Rows from block 4 of the text encoder of a small contrastive image-text model, named by matrix and row number. Rows with one number belong to one neuron. Each number is 50 + 12 x the weight over its row's rms, rounded and kept within 0 to 99. All counts start at 0.
After each neuron's rows are labels from the 100 texts, of 14976, where the neuron reaches its largest size: "fires on" is the input token at the peak. Only what is clearly more common there than usual is listed. The data: simulated stained blood smears. In brackets: how many of the 100.
# gate: MLP gate (text_encoder.blocks.4.mlp.gate.weight, 1024x384), inputs 0-127
# fc1: MLP up (text_encoder.blocks.4.mlp.fc1.weight, 1024x384), inputs 0-127
# fc2: MLP down (text_encoder.blocks.4.mlp.fc2.weight, 384x1024, transposed), outputs 0-127

gate.388:43 59 72 38 56 35 25 62 34 39 51 56 62 56 56 45 54 33 65 35 33 27 73 45 75 53 49 52 52 46 48 61 57 69 35 51 42 43 35 28 36 74 63 40 74 49 40 67 32 31 59 51 69 54 53 46 67 35 48 68 53 56 65 35 45 49 71 43 64 54 32 61 69 43 59 47 49 56 48 35 65 41 53 60 43 58 57 54 58 42 37 42 56 42 66 27 48 43 61 38 14 56 55 57 59 45 60 41 50 58 60 53 56 27 50 38 56 52 71 49 46 54 48 61 40 37 30 42
fc1.388:45 50 33 63 51 47 70 34 53 60 61 45 61 47 79 42 68 66 49 70 43 57 59 53 51 44 58 45 52 38 53 43 48 49 23 55 64 59 44 55 60 26 55 49 50 55 49 76 55 73 50 51 62 41 48 65 50 58 49 60 50 63 52 50 47 46 30 50 40 54 51 61 36 51 57 59 53 56 56 47 33 61 47 75 68 44 51 50 65 44 46 54 51 67 32 50 42 24 51 53 35 52 52 69 56 35 40 37 56 44 59 62 36 30 44 66 47 64 52 47 39 46 37 51 65 51 66 38
fc2.388:55 52 67 40 35 45 42 51 51 71 46 46 40 47 49 47 25 34 43 66 62 29 69 59 39 51 54 27 61 65 46 72 36 49 44 65 56 44 42 40 58 66 52 78 54 47 46 57 63 21 27 43 54 60 58 38 70 56 37 67 62 35 63 45 56 49 47 37 54 56 62 47 71 47 60 52 59 23 45 70 42 42 44 43 46 46 52 62 24 56 51 50 54 62 47 61 53 54 55 56 42 51 52 46 69 34 59 54 50 40 51 48 42 57 44 48 75 54 50 42 44 52 58 57 65 29 68 56
fires on: "a" (100)

gate.297:50 64 54 53 51 46 49 58 57 42 57 49 27 52 48 42 48 52 54 58 48 43 51 45 32 75 74 63 73 46 35 54 47 60 33 68 71 58 42 75 39 49 59 69 50 46 36 38 59 62 73 45 48 50 30 46 51 40 50 48 36 57 49 38 43 37 54 40 62 57 35 61 34 50 70 54 44 55 65 37 62 40 53 33 49 45 51 59 74 30 35 61 37 62 71 72 39 51 72 51 22 52 47 57 51 63 40 43 53 65 54 63 66 48 64 50 52 72 43 34 37 39 52 59 42 36 42 62
fc1.297:47 73 38 51 59 34 64 71 64 49 43 21 35 55 48 64 42 78 32 43 69 67 58 57 26 47 66 61 34 41 69 49 50 26 55 37 54 55 36 44 52 57 72 62 56 63 45 57 52 35 47 46 61 60 22 57 51 40 46 43 53 67 58 50 38 58 48 42 51 38 48 68 58 36 54 31 64 49 53 48 27 43 47 76 42 59 47 59 54 44 56 44 41 49 39 29 49 57 27 57 41 36 24 46 65 39 57 77 66 55 41 43 63 36 59 38 65 45 48 50 38 52 30 57 43 45 50 61
fc2.297:60 46 43 74 48 53 64 64 37 60 48 37 42 36 56 18 36 61 59 56 54 36 45 47 49 44 49 45 32 41 67 29 41 43 58 49 54 44 51 69 54 36 33 39 50 50 45 43 40 53 75 36 28 61 44 53 31 20 38 62 66 58 42 66 61 59 35 24 31 36 64 68 45 66 29 41 79 48 45 66 53 56 47 42 48 32 30 67 19 66 62 29 62 59 66 36 52 34 58 52 56 71 66 54 57 28 40 39 46 53 50 16 60 71 51 45 57 40 54 53 42 63 48 44 50 45 39 52
fires on: "large" (100)

gate.591:28 47 36 40 69 52 43 55 41 68 62 47 66 40 62 50 26 49 39 76 47 41 67 48 65 59 47 60 50 46 52 61 68 54 73 64 46 45 27 45 58 34 17 29 44 39 41 31 73 54 47 33 74 32 43 51 56 33 53 76 50 66 59 69 62 74 39 57 43 48 69 48 52 55 49 42 54 51 40 47 42 56 46 51 29 47 24 63 39 47 50 78 57 50 45 56 42 35 48 44 51 40 54 67 64 62 43 48 47 53 48 57 35 52 47 31 59 37 55 55 49 52 51 38 69 31 69 58
fc1.591:50 54 72 61 62 65 38 38 40 50 50 63 43 34 63 46 46 45 36 59 59 50 56 30 61 67 53 49 47 55 39 53 49 58 74 47 34 52 47 59 50 80 51 52 50 64 44 46 61 51 68 55 56 25 54 22 68 61 49 58 40 67 63 58 45 50 39 25 60 59 52 52 51 56 57 48 72 20 44 67 59 62 55 56 39 49 37 66 60 54 43 48 74 68 54 55 44 62 47 47 48 44 52 44 49 64 42 45 48 43 40 53 56 33 60 57 54 61 49 55 62 19 57 49 63 47 48 34
fc2.591:36 58 19 44 57 57 55 63 56 39 30 49 49 41 75 61 59 45 29 36 50 79 62 43 51 55 56 72 45 58 33 54 35 46 59 55 54 34 41 36 37 23 49 35 51 43 64 54 42 47 49 55 58 41 31 67 46 39 77 53 57 60 45 45 48 47 56 51 65 55 65 40 66 66 41 79 46 40 39 56 58 65 39 72 65 51 51 46 51 55 38 71 37 63 55 53 28 37 47 66 23 59 25 30 28 29 54 62 54 53 82 58 44 44 46 37 40 53 46 75 59 56 51 33 43 63 25 43
fires on: "and" (100)

gate.291:51 43 30 36 44 40 63 31 32 44 47 57 74 46 47 50 50 76 58 70 40 72 61 65 56 64 40 51 54 44 63 41 49 50 35 70 52 61 50 76 50 47 42 46 63 50 41 66 68 49 52 53 59 52 30 56 51 27 68 58 44 53 27 52 55 48 55 31 45 32 43 49 55 48 59 99 61 59 68 66 53 53 53 52 38 60 60 65 40 56 59 30 37 52 42 50 43 52 41 42 31 59 68 45 42 68 55 55 48 33 67 45 08 50 44 44 45 58 57 20 54 72 54 22 40 45 45 55
fc1.291:48 57 72 52 42 49 60 43 72 55 54 53 51 52 45 28 40 50 53 52 51 61 66 30 59 42 22 32 44 46 54 64 50 56 62 53 41 41 64 50 61 48 50 50 53 45 35 61 55 56 55 26 50 40 52 39 44 46 53 31 50 37 68 52 40 47 37 46 53 61 59 61 65 40 62 19 51 39 39 35 55 38 47 78 64 55 29 45 47 49 64 22 54 60 64 58 39 47 40 68 64 31 68 62 67 52 51 45 61 56 64 44 49 48 56 54 52 45 39 64 62 40 33 52 51 50 35 44
fc2.291:42 31 51 53 39 52 73 45 86 41 58 35 61 44 63 63 59 38 63 40 52 77 34 56 64 55 43 51 44 26 31 44 28 69 28 56 58 43 47 53 63 51 65 21 38 63 48 54 46 41 45 59 46 59 67 33 63 70 47 49 61 40 39 51 39 52 70 41 48 86 41 55 40 44 61 59 48 48 53 47 44 65 47 53 62 43 60 57 36 30 45 47 53 74 74 64 50 24 38 55 45 52 31 42 51 56 55 53 50 53 51 50 37 65 50 52 50 57 64 47 54 60 68 54 47 33 63 38
fires on: "kidney" (100)

gate.706:35 44 52 42 52 47 37 59 61 82 51 59 52 64 54 59 42 70 59 47 54 33 52 68 53 54 34 61 49 35 74 33 74 54 71 44 56 38 39 35 50 35 53 77 37 37 50 65 50 46 38 64 37 57 21 40 50 56 51 32 50 36 42 43 59 57 35 45 59 43 46 48 45 57 47 45 39 54 60 78 78 54 67 43 36 78 44 41 61 49 56 62 54 32 56 40 71 43 39 55 53 47 56 56 53 62 79 22 48 51 62 50 45 39 62 35 48 45 48 62 33 66 50 55 50 17 60 47
fc1.706:49 58 49 62 50 37 49 55 74 46 65 40 41 46 63 55 61 81 60 41 50 54 44 57 70 60 53 71 73 46 53 49 50 55 50 34 56 61 51 38 45 47 39 41 50 50 62 64 39 62 45 54 59 51 65 58 57 66 49 29 39 30 56 34 46 51 51 43 34 41 34 43 43 29 51 68 44 40 50 81 39 50 44 41 34 55 72 45 36 49 66 46 58 48 65 20 45 61 62 40 53 40 41 53 54 53 72 43 63 53 55 41 52 49 42 31 37 43 63 32 20 61 46 34 29 45 59 54
fc2.706:41 31 37 51 37 43 60 43 58 51 57 27 67 53 65 53 31 49 53 61 44 72 48 38 44 51 58 35 42 52 53 53 39 48 54 72 67 63 51 34 61 35 60 36 34 59 53 52 42 29 46 40 36 27 32 48 36 40 49 61 49 54 73 25 42 63 29 77 12 43 32 53 58 54 57 56 56 39 36 45 46 42 53 39 48 58 59 51 49 54 58 42 29 36 36 64 34 42 61 29 47 69 59 31 65 35 39 47 50 68 64 39 42 49 52 52 69 60 28 63 57 31 50 38 61 42 26 52
fires on: "a" (100)

gate.72:49 49 50 51 55 56 34 39 48 52 42 58 44 57 15 53 50 49 45 81 59 45 34 60 55 43 49 39 35 66 57 46 60 40 44 44 45 52 58 62 64 73 59 37 56 50 56 58 32 48 49 60 47 52 58 36 57 72 30 64 54 43 45 46 25 44 77 38 46 48 32 49 47 38 57 39 51 48 37 42 45 53 20 49 58 21 60 53 45 46 46 45 38 48 66 44 55 45 61 25 50 50 59 59 33 65 33 50 53 44 61 58 53 46 56 60 59 62 47 43 56 62 60 36 42 48 68 51
fc1.72:56 49 46 73 60 58 56 54 34 52 61 69 40 38 50 50 49 49 56 70 51 66 67 44 45 57 19 76 48 42 14 61 33 71 49 30 38 28 69 48 30 37 54 76 53 73 53 51 54 47 29 45 46 60 52 50 43 39 48 43 42 43 70 36 49 58 50 37 37 61 54 57 70 61 63 50 52 40 45 43 63 69 67 33 31 38 54 49 41 49 57 48 61 58 55 53 65 52 53 61 37 69 56 47 51 32 50 38 58 65 32 56 41 50 59 30 66 58 54 55 48 47 54 57 53 54 62 59
fc2.72:51 49 47 14 65 50 76 60 39 58 45 54 49 56 48 73 74 51 55 75 23 44 40 50 64 60 54 32 69 20 40 57 65 41 57 50 66 52 66 60 59 55 44 48 32 45 47 53 64 46 63 42 59 49 47 35 43 64 51 51 46 56 36 40 45 49 37 67 38 50 42 38 63 42 75 44 68 23 43 40 56 36 71 53 29 47 51 40 41 47 64 55 56 51 46 37 54 69 51 31 54 43 34 45 65 61 76 53 62 47 66 47 55 26 45 54 60 46 48 43 63 50 66 45 52 59 50 60
fires on: "a" (100)

gate.11:56 45 54 47 60 41 22 59 75 57 45 34 53 52 52 41 56 37 51 48 46 49 42 54 61 38 60 53 52 23 24 59 26 43 41 48 44 61 38 51 43 44 44 45 40 47 64 38 73 54 47 52 59 67 40 46 39 75 58 52 76 49 68 40 56 51 77 35 73 34 52 35 57 72 44 65 51 49 30 60 49 47 27 61 66 34 68 60 48 53 35 55 49 59 44 49 34 35 46 51 53 74 54 55 42 60 50 39 65 59 60 70 62 45 51 43 64 43 51 50 49 62 58 53 53 49 63 56
fc1.11:47 46 42 46 56 47 61 60 59 59 46 25 39 46 49 66 47 52 65 67 43 51 63 38 68 57 39 70 63 31 45 43 41 64 51 41 31 58 56 39 34 32 51 56 48 66 41 47 68 35 60 26 44 51 23 31 64 69 48 38 34 47 36 38 27 38 67 50 68 38 42 40 59 42 31 53 37 27 37 63 56 77 34 35 49 45 53 37 58 71 42 30 48 35 56 64 56 61 47 37 45 57 41 58 55 55 54 38 63 68 54 48 55 59 73 53 61 52 49 39 55 68 57 44 50 65 49 64
fc2.11:60 60 55 68 36 63 39 55 55 48 39 57 51 74 53 47 39 41 55 63 35 59 70 61 27 58 58 64 40 65 48 35 48 54 43 31 57 53 51 60 55 34 56 74 53 34 41 56 52 51 56 63 34 63 71 44 45 38 48 54 41 23 64 60 47 68 37 33 62 55 57 57 38 53 56 53 65 34 42 39 57 45 59 59 56 39 54 67 53 37 45 37 43 61 43 43 45 33 39 36 38 40 53 36 56 56 54 54 50 39 43 56 48 26 29 49 24 64 72 50 60 52 67 53 53 29 40 76
fires on: "and" (100)

gate.258:48 61 49 42 40 55 63 50 36 59 64 50 52 68 37 38 54 66 52 48 40 53 50 53 54 50 47 59 18 41 43 44 51 57 65 48 57 62 48 53 55 57 63 68 53 66 37 48 42 36 43 52 43 71 75 63 33 40 65 35 46 23 40 34 24 44 55 30 52 42 50 68 70 31 52 43 57 47 60 48 50 50 47 45 46 55 64 46 52 55 49 66 53 66 51 31 54 59 57 65 40 71 36 55 51 55 55 43 35 43 43 47 38 50 46 42 45 57 43 48 56 48 44 60 31 62 59 42
fc1.258:57 55 45 49 57 40 44 38 42 81 63 74 41 57 69 68 61 40 23 59 35 60 43 42 42 72 56 56 53 67 55 48 60 56 40 39 41 71 48 54 50 46 47 47 65 50 37 40 53 58 42 55 57 43 58 55 39 49 52 59 39 51 43 35 47 54 53 67 50 56 53 23 24 69 55 34 42 57 30 34 47 47 80 45 54 45 29 66 48 50 54 43 52 52 48 48 28 43 52 47 75 48 55 63 46 43 51 42 55 49 52 26 67 56 50 47 57 48 23 53 21 47 50 56 58 50 57 39
fc2.258:59 54 34 34 48 35 61 68 60 26 41 45 43 54 48 55 30 54 61 56 41 47 49 38 71 44 51 52 55 34 49 45 66 54 56 33 68 48 48 17 29 38 41 46 27 49 54 42 29 41 64 37 51 58 40 68 38 49 39 34 32 45 66 41 45 64 37 61 50 52 43 58 56 25 57 38 45 56 67 54 54 42 54 61 60 15 43 34 40 45 26 49 36 38 65 36 67 43 39 66 38 35 31 38 44 67 44 51 79 53 47 52 56 45 58 30 47 51 60 51 51 67 46 54 62 30 47 55
fires on: "large" (100)

gate.60:41 72 39 63 40 37 50 55 36 49 84 54 46 40 39 56 43 43 59 41 54 65 37 52 46 68 56 39 54 32 60 74 56 56 60 38 65 64 63 52 42 44 25 72 54 48 54 63 49 66 44 58 32 48 15 60 30 44 44 28 47 60 45 24 40 62 45 20 56 59 68 66 58 61 55 56 29 68 48 47 41 51 46 50 47 49 50 55 58 53 59 55 35 73 36 71 46 54 36 58 51 63 61 69 58 55 51 40 52 42 51 47 36 28 19 44 63 56 47 59 55 53 16 39 45 51 38 55
fc1.60:62 54 19 47 46 42 60 47 49 41 70 54 41 71 57 73 63 28 36 63 47 57 48 60 71 51 40 42 30 50 48 36 55 70 24 66 52 60 30 48 37 65 69 44 46 48 38 57 60 57 67 28 47 52 38 41 42 65 61 45 54 51 50 42 36 63 59 53 39 71 52 46 55 48 42 63 45 62 62 76 42 61 63 51 51 60 49 38 29 59 56 47 47 29 48 57 29 25 77 48 67 61 60 51 55 57 64 59 32 52 56 37 61 53 55 43 66 33 54 25 55 44 54 53 28 45 49 42
fc2.60:33 66 76 54 67 26 50 44 43 52 58 59 72 35 65 47 30 60 67 68 52 46 46 47 50 82 41 46 44 36 66 64 48 47 67 45 47 46 71 53 69 54 56 53 39 43 50 75 31 48 67 40 72 42 61 53 63 47 69 64 68 60 55 53 27 59 74 37 38 42 31 46 47 52 40 61 53 49 54 35 50 61 34 42 52 25 82 54 52 56 49 62 54 67 36 53 47 42 43 59 38 39 55 57 54 66 58 40 40 53 40 47 47 35 48 57 59 45 59 61 65 45 37 60 50 48 55 61
fires on: "and" (100)

gate.350:58 46 56 41 58 60 53 44 51 73 41 66 58 28 48 58 72 30 50 63 67 36 42 58 47 38 56 26 37 51 40 62 66 48 46 65 44 45 53 52 41 68 47 42 48 48 48 57 45 49 46 59 55 53 37 33 43 67 40 21 22 92 69 51 45 37 54 62 42 44 50 58 28 67 41 67 36 50 39 58 54 49 54 44 39 40 53 38 39 66 72 38 44 53 50 51 70 57 42 58 63 26 44 42 35 63 46 42 61 57 47 65 44 56 48 51 40 35 54 39 43 65 68 48 60 38 52 46
fc1.350:66 61 59 71 49 68 45 35 55 43 56 59 48 51 58 83 13 54 47 60 33 48 33 22 62 40 45 58 62 71 52 43 35 45 44 60 59 71 35 32 68 54 59 61 53 54 54 43 41 45 44 40 42 53 43 63 21 46 43 56 48 40 62 31 66 53 36 46 35 38 51 53 52 64 41 24 58 49 31 27 48 63 37 44 52 55 46 45 36 58 36 49 81 56 61 60 13 54 30 41 73 61 65 43 58 49 44 58 46 51 64 43 64 42 57 40 75 51 61 48 46 35 44 28 40 47 66 53
fc2.350:44 43 54 69 64 47 74 46 30 59 63 52 75 56 59 45 58 31 58 50 28 60 61 61 54 52 48 50 42 50 34 57 69 48 46 45 54 49 53 67 50 57 47 77 53 75 34 40 45 65 70 53 45 43 36 74 59 49 34 53 32 53 43 45 46 42 47 41 49 19 48 49 58 43 29 63 48 47 58 72 62 57 63 55 53 53 60 46 60 56 60 64 57 39 38 50 40 62 72 28 56 35 55 57 48 42 32 46 35 58 74 55 33 59 34 67 50 44 49 21 70 42 44 50 28 36 62 74
fires on: "a" (100)

gate.729:52 51 53 43 34 36 59 31 57 49 45 65 70 55 51 51 56 68 60 85 31 62 47 61 77 50 45 59 49 47 38 38 41 43 44 55 67 49 64 69 53 33 21 50 42 35 37 61 67 42 50 42 57 68 56 42 49 39 32 65 52 56 09 47 44 39 65 47 57 60 33 40 51 51 40 63 54 59 72 34 56 32 48 38 53 78 61 45 39 50 61 59 39 49 59 52 43 71 45 38 34 41 67 64 59 56 42 36 48 34 17 44 48 57 27 48 83 49 54 49 48 71 46 50 53 54 51 49
fc1.729:64 54 34 70 60 55 37 47 52 43 53 41 48 45 45 40 69 57 59 15 70 44 68 48 35 39 50 51 50 48 80 58 52 53 55 39 42 59 42 48 45 49 67 48 60 58 78 50 34 55 54 50 34 37 41 29 59 55 62 39 54 30 50 57 60 58 09 41 54 52 69 51 57 63 56 49 37 35 04 53 52 62 50 56 31 57 51 40 51 54 57 44 75 42 28 46 41 33 59 47 57 37 34 50 37 53 44 58 47 63 71 38 37 50 44 40 24 30 54 48 49 60 49 60 43 43 68 46
fc2.729:58 41 51 39 57 38 52 66 47 47 54 57 43 47 52 40 56 37 00 54 40 54 51 66 68 61 43 64 41 66 33 56 46 46 31 55 58 37 60 48 57 49 29 07 47 65 53 23 30 49 52 62 64 33 48 61 37 48 46 46 37 66 43 41 46 46 63 32 59 63 30 40 39 49 44 58 72 36 49 49 49 34 51 53 56 73 58 42 69 49 37 50 31 60 44 45 36 71 50 52 49 56 61 42 41 37 52 66 45 47 32 49 36 52 61 54 58 74 57 50 51 39 61 44 45 48 34 38
fires on: "large" (100)

gate.18:51 28 46 60 79 46 54 45 48 65 36 72 45 48 47 50 47 54 48 30 46 64 38 48 26 50 37 63 48 61 47 52 54 57 57 52 48 47 53 44 43 38 44 79 38 67 42 37 49 49 49 59 34 45 41 37 62 47 56 48 56 66 52 63 40 34 40 67 18 47 60 55 34 47 73 56 44 36 59 43 48 42 36 46 37 37 59 61 56 39 43 34 72 74 46 64 47 68 67 61 43 49 77 33 44 17 57 60 53 59 45 44 20 39 43 56 44 49 65 55 28 53 53 52 56 51 66 78
fc1.18:39 50 74 52 44 55 77 45 53 44 51 30 50 59 59 61 48 45 66 62 41 49 47 66 50 72 44 36 76 41 54 55 53 67 56 41 53 45 39 47 48 54 40 49 42 53 58 56 42 52 59 56 50 50 61 69 54 50 54 60 48 51 40 46 35 40 55 40 53 52 59 47 43 74 50 63 65 58 66 63 32 50 44 36 60 45 43 55 46 44 61 64 56 56 61 56 36 53 11 40 63 40 46 60 68 55 52 60 61 29 25 46 53 45 57 53 46 42 53 41 71 56 39 49 40 56 64 42
fc2.18:60 33 49 48 37 56 60 27 56 31 50 60 47 32 47 43 56 40 57 42 43 50 43 67 63 51 34 35 55 67 41 59 52 36 31 73 53 46 42 39 40 48 65 69 36 55 58 59 50 50 34 31 42 37 58 48 50 41 49 34 29 35 52 69 76 65 39 50 45 42 59 59 40 47 75 44 47 63 34 33 38 52 59 59 49 36 51 39 45 48 44 74 66 29 29 67 47 89 52 65 44 52 45 53 55 53 49 64 46 55 40 56 65 60 46 46 40 47 42 40 55 63 53 52 71 35 61 56
fires on: "large" (100)

gate.66:53 67 49 35 55 33 51 50 55 53 64 44 55 60 42 48 44 47 54 50 72 48 31 32 34 48 60 49 57 37 40 69 45 53 48 62 61 40 65 48 53 35 52 43 17 56 55 62 51 57 56 51 47 30 43 49 36 53 38 52 51 44 54 40 49 47 42 55 29 44 38 61 31 64 48 62 83 51 57 52 52 51 57 60 42 40 71 50 66 61 67 36 55 27 42 41 54 47 38 37 48 39 21 53 07 76 57 65 55 40 53 24 48 50 35 47 41 30 59 41 28 55 66 59 63 52 38 40
fc1.66:69 53 54 36 58 50 69 46 21 60 45 63 60 63 56 27 38 41 58 47 58 55 29 56 64 46 41 45 46 48 52 27 43 41 63 50 55 25 46 58 52 51 54 48 49 54 45 48 25 31 48 54 36 70 46 38 57 59 50 40 57 59 47 39 60 61 27 43 57 58 30 63 78 50 57 46 32 52 32 47 56 51 57 45 36 38 57 52 72 45 58 55 47 31 60 60 62 58 30 48 30 42 43 51 62 45 53 52 56 42 52 31 46 56 63 58 66 37 46 60 40 47 34 43 42 45 61 58
fc2.66:25 33 43 50 36 64 56 53 62 44 33 30 20 61 53 59 58 60 60 56 40 67 39 31 70 46 33 46 54 60 55 41 50 57 54 45 62 80 35 55 59 61 58 57 57 41 49 51 67 39 49 29 47 43 36 15 47 53 65 77 57 35 69 38 46 66 47 50 50 42 51 60 63 58 61 26 83 59 28 46 47 45 39 46 47 59 55 41 36 43 45 45 37 50 55 60 66 44 42 59 42 22 68 60 49 56 54 48 30 42 57 70 48 57 36 47 60 39 68 66 71 43 60 51 48 46 43 48
fires on: "a" (100)

gate.46:51 54 58 44 45 69 65 30 78 39 39 88 56 42 52 65 52 63 56 48 52 39 84 57 52 42 47 40 52 74 36 38 54 73 64 51 36 41 28 40 53 41 38 73 48 47 51 51 50 48 50 50 59 42 66 54 36 51 55 32 53 38 53 69 38 55 48 56 45 65 57 71 40 52 70 58 54 66 26 58 49 62 56 45 48 47 47 52 60 53 58 47 44 35 61 36 46 45 45 56 77 41 55 57 50 41 61 65 62 40 48 54 39 54 37 51 59 42 37 66 45 57 47 48 42 30 65 58
fc1.46:44 32 46 68 55 54 41 51 14 59 54 59 55 57 49 35 39 63 24 51 48 53 46 42 41 55 48 54 37 25 32 43 71 55 46 62 61 36 61 67 28 26 49 49 48 45 47 57 34 46 52 68 41 39 56 61 85 63 58 54 60 58 49 49 76 72 54 44 49 52 80 44 35 51 39 40 24 47 53 46 49 59 64 64 69 52 63 57 41 53 64 38 44 44 33 66 81 58 63 37 75 43 56 53 74 27 57 47 53 65 54 73 54 53 49 53 64 63 43 67 61 45 49 39 71 46 12 37
fc2.46:61 58 53 41 54 49 44 29 65 42 74 51 42 46 47 81 72 38 49 44 35 63 73 57 42 54 56 40 53 51 63 46 59 56 64 41 29 43 30 39 64 34 60 56 58 59 39 45 50 56 81 22 35 48 47 61 51 51 63 43 48 66 55 58 23 62 58 44 56 64 53 40 39 35 60 47 43 69 43 50 55 61 48 42 47 54 53 54 52 75 63 29 29 59 55 47 47 69 41 64 31 59 56 34 51 65 56 66 74 50 29 53 34 64 29 47 54 47 57 54 69 58 57 70 69 62 52 15
fires on: "large" (100)

gate.164:71 42 49 42 46 57 50 45 35 38 59 27 61 78 47 56 72 49 67 26 68 55 40 42 63 33 42 51 53 55 55 27 33 59 69 63 44 54 31 74 49 23 69 26 58 71 44 58 38 41 29 48 35 62 59 46 50 49 36 59 48 49 62 44 58 68 50 25 73 39 48 58 73 35 66 61 49 30 36 45 52 40 56 66 46 24 49 47 47 36 20 33 51 75 54 52 54 64 39 72 62 59 41 31 60 48 50 55 55 68 58 57 70 56 34 57 51 52 28 48 44 47 32 62 54 72 66 28
fc1.164:64 46 63 71 50 47 61 60 41 63 51 46 61 60 58 54 51 56 35 49 55 56 64 28 39 62 42 42 40 62 56 63 61 65 51 69 33 44 68 57 46 36 36 52 33 45 57 59 48 51 57 46 59 35 38 46 64 40 50 58 37 69 46 32 43 50 58 34 62 53 46 59 53 62 67 71 31 30 31 53 49 35 32 62 59 45 56 36 33 35 61 57 67 69 32 62 20 41 39 24 65 21 43 40 43 45 42 48 28 54 54 66 45 62 51 42 48 57 62 34 53 55 30 34 32 42 61 45
fc2.164:56 29 34 44 30 53 53 46 42 51 47 24 53 45 61 46 51 53 64 79 52 48 47 37 47 77 54 50 26 82 58 39 67 57 52 42 56 46 51 34 48 77 10 63 61 55 41 31 43 52 51 58 47 70 46 63 63 54 49 41 69 45 64 42 30 55 46 63 32 41 61 67 46 54 49 40 54 54 61 50 63 63 71 71 63 59 65 26 45 41 33 69 62 53 70 41 57 60 49 47 46 50 61 56 37 53 42 32 60 52 43 31 31 50 57 53 50 51 61 48 58 42 35 62 45 45 49 53
fires on: "large" (100)

gate.286:49 68 55 51 35 32 52 66 73 61 25 42 44 61 22 35 56 49 58 29 62 51 57 43 61 60 72 28 33 67 48 46 69 46 62 32 50 58 57 49 32 58 38 56 42 54 52 63 52 53 51 39 60 45 50 34 63 49 51 65 56 42 59 44 57 41 78 32 58 30 55 43 36 28 53 62 70 33 45 54 42 44 51 34 39 42 49 56 63 51 50 52 33 63 56 53 65 48 43 19 51 34 46 55 60 51 66 51 45 51 69 41 49 53 46 58 59 58 64 46 42 54 40 47 35 52 52 42
fc1.286:58 31 43 51 30 51 56 47 54 62 57 77 53 35 44 29 47 43 46 67 51 38 65 46 54 57 86 46 72 78 55 67 54 69 33 35 45 56 50 52 44 41 51 44 50 65 36 54 50 75 59 46 62 34 27 55 60 46 09 56 38 84 47 56 47 65 66 53 45 36 47 59 49 48 48 55 53 56 52 36 45 29 59 28 50 37 33 54 66 60 56 41 63 46 32 49 47 51 54 32 60 25 53 49 58 53 40 39 54 28 59 68 73 67 51 35 87 36 41 36 61 50 38 43 75 37 50 60
fc2.286:45 65 32 43 54 35 72 47 38 29 65 51 50 41 44 54 47 46 47 31 52 54 34 39 54 60 86 55 55 43 27 53 54 49 59 42 43 39 58 48 61 39 73 34 51 39 55 60 27 37 58 62 44 48 37 28 65 49 63 66 55 45 14 48 57 43 54 56 71 64 28 26 41 40 52 38 28 43 46 48 62 54 30 45 49 41 64 47 55 83 38 70 16 26 60 57 53 54 45 61 50 49 52 40 36 42 70 39 40 31 59 48 38 37 65 63 49 46 44 47 47 57 46 40 48 57 47 50
fires on: "and" (100)

gate.380:52 42 29 46 51 47 59 41 66 61 54 59 52 41 54 66 53 52 44 43 51 45 62 39 49 43 48 51 68 41 37 63 75 54 49 63 59 41 18 41 43 46 51 35 41 48 38 49 55 55 56 41 48 34 37 63 57 38 77 55 54 65 55 39 29 44 46 34 62 68 37 77 34 52 61 57 45 35 62 59 38 68 49 55 60 48 52 46 40 65 69 45 41 37 63 42 41 24 53 41 57 52 39 60 50 38 35 68 71 43 68 38 38 44 48 55 71 30 65 34 66 48 34 49 63 40 30 58
fc1.380:45 41 37 42 58 45 49 46 52 38 50 48 59 51 22 55 60 55 51 34 35 55 41 56 67 42 47 57 30 65 28 46 65 56 53 37 47 72 37 45 50 49 28 41 49 41 48 57 71 55 50 64 39 49 45 46 78 32 69 58 42 58 48 47 27 46 61 60 42 79 49 43 41 42 38 49 38 54 76 22 64 51 43 42 45 37 51 56 39 74 60 31 59 33 32 69 40 31 60 50 81 54 46 32 25 60 26 38 53 54 39 57 62 32 47 64 56 49 51 57 28 46 46 62 54 83 52 71
fc2.380:49 54 51 64 39 36 30 70 68 37 55 48 65 36 38 49 52 41 44 61 55 36 46 53 44 58 45 69 57 60 51 48 43 40 36 77 51 56 63 47 48 57 46 74 43 38 46 50 69 69 35 23 45 58 42 44 49 49 32 65 51 48 52 53 50 48 63 46 28 43 53 57 68 61 29 62 47 31 69 48 31 49 51 28 35 50 57 44 24 48 60 65 66 66 61 42 32 15 50 75 58 49 51 61 43 60 49 59 42 52 60 45 44 50 59 32 41 20 44 35 46 40 59 43 37 47 60 51
fires on: "kidney" (100)